Weights of a small CTC image transcriber.
Data: trained on short English words printed on busy colour backdrops, 17.0 epochs.
Rows from block 6 of a small CTC image transcriber, named by matrix and row number. Rows with one number belong to one channel. Each number is 50 + 15 x the weight over its row's rms, rounded and kept within 0 to 99. All counts start at 0. After the name is the row's rms in percent of the matrix's.
After each channel's rows are labels from the 100 images, of 14976, where the channel reaches its highest value: "lies over" is the class under the peak; "patch colour" is the nearest of a few named colours to the mean colour under the peak. Only what is clearly more common there than usual is listed. The data: short English words printed on busy colour backdrops. In brackets: how many of the 100.
# convs0: first 3x3 conv (model.blocks.6.convs.0.weight, 128x128x3x3, each kernel summed), inputs 64-127
# convs1: second 3x3 conv (model.blocks.6.convs.1.weight, 128x128x3x3, transposed, each kernel summed), outputs 64-127

convs0.118 112:29 43 52 77 63 35 54 58 61 58 32 89 45 58 37 74 61 49 61 51 49 49 56 54 50 70 29 25 54 37 58 42 41 61 50 40 64 38 62 55 46 79 85 58 69 49 33 54 30 42 35 36 52 56 48 56 57 26 44 49 49 38 22 61
convs1.118 125:53 47 39 26 34 50 39 31 49 33 52 20 35 32 60 42 50 34 61 37 49 32 65 36 55 50 59 51 43 45 46 53 43 36 51 55 53 59 49 58 45 43 46 28 34 30 26 28 51 29 59 25 45 50 45 42 49 37 47 35 30 63 26 28
lies over: letter e (35)
patch colour: grey (49)

convs0.18 091:46 59 35 41 69 41 38 29 49 69 70 25 39 40 21 52 68 60 48 44 42 69 72 43 39 48 50 66 47 56 69 48 60 33 38 40 37 71 51 45 23 22 60 42 56 26 53 54 57 42 68 47 39 57 54 52 43 52 36 59 48 37 37 66
convs1.18 088:48 19 55 25 43 26 39 49 52 79 77 56 38 71 49 59 64 27 39 42 34 58 00 70 65 41 33 36 54 52 34 72 22 58 46 46 36 56 42 45 35 22 31 54 57 40 79 46 44 47 57 74 44 57 66 81 44 39 56 71 58 27 54 65
lies over: letter a (28)
patch colour: grey (44)

convs0.117 097:86 51 46 82 50 45 44 54 73 70 24 26 47 49 74 58 51 40 42 45 23 32 40 43 29 21 65 48 27 38 51 38 50 34 52 48 53 56 30 45 25 46 49 43 43 45 61 37 35 43 39 43 42 59 27 28 63 37 53 37 55 53 49 49
convs1.117 082:81 21 32 82 73 67 29 43 47 30 51 38 35 20 63 45 39 36 49 46 51 54 31 45 42 41 78 46 54 55 52 45 56 19 54 50 41 40 52 53 40 36 31 27 53 65 51 15 63 36 66 52 45 61 58 58 45 68 40 56 33 17 44 37
lies over: letter m (28)
patch colour: grey (46)

convs0.64 093:73 66 62 48 44 65 41 42 62 56 40 54 31 52 44 74 74 42 57 64 54 68 60 41 50 33 71 54 64 57 63 46 39 47 39 37 54 18 44 37 54 37 52 68 76 52 48 45 53 29 40 30 49 35 48 55 34 62 34 24 84 64 24 68
convs1.64 097:38 84 18 57 61 67 34 50 59 43 36 48 50 34 30 40 53 31 48 69 37 30 49 58 34 51 41 50 50 57 61 51 32 30 52 76 43 60 74 42 63 40 33 53 58 46 58 38 51 36 92 40 67 37 41 64 37 46 56 58 65 60 56 50
lies over: letter w (40)
patch colour: grey (44)

convs0.96 110:37 45 55 39 20 70 67 48 52 40 52 36 34 49 28 26 64 51 46 58 32 68 57 34 58 60 37 49 42 46 47 37 42 36 56 37 47 49 53 66 22 42 49 24 40 53 59 51 47 27 36 41 37 62 34 49 57 70 56 51 26 40 70 48
convs1.96 104:46 26 17 53 53 40 61 56 51 47 58 73 48 34 50 59 42 54 49 58 55 45 49 55 36 50 62 39 52 35 75 46 59 48 39 47 49 44 42 39 40 47 56 56 55 91 52 24 41 57 50 59 40 75 58 38 59 49 68 44 51 25 40 59
lies over: letter m (39)
patch colour: grey (52)

convs0.66 107:47 32 53 80 56 47 79 43 51 47 40 68 62 58 64 60 64 47 35 51 39 67 50 44 72 48 46 48 58 38 40 66 47 72 73 84 45 44 52 50 41 56 61 46 45 35 23 26 48 49 70 43 13 34 56 61 59 62 64 69 85 30 23 37
convs1.66 110:36 56 41 53 45 43 55 44 33 54 46 41 47 30 76 40 19 57 67 43 53 55 31 72 47 68 56 48 53 52 51 54 42 62 49 56 53 60 61 41 50 37 45 55 56 35 60 33 53 40 55 30 41 34 35 09 71 44 36 79 50 45 54 56
lies over: letter e (36)
patch colour: grey (47)

convs0.28 095:69 52 51 61 45 59 36 50 55 47 58 59 72 42 33 26 32 37 47 40 41 37 44 16 50 52 38 47 72 39 62 42 54 76 60 56 45 38 63 71 48 47 31 42 60 57 16 26 28 56 32 38 44 41 70 56 21 55 51 73 33 55 36 38
convs1.28 101:60 40 63 65 36 39 56 54 53 55 48 39 50 50 20 52 65 44 71 41 39 39 00 35 56 39 39 48 38 38 57 46 52 46 74 19 51 40 48 41 48 37 45 63 41 39 50 65 50 36 51 40 52 31 53 44 37 47 45 57 65 60 60 37
lies over: letter g (35)
patch colour: grey (52)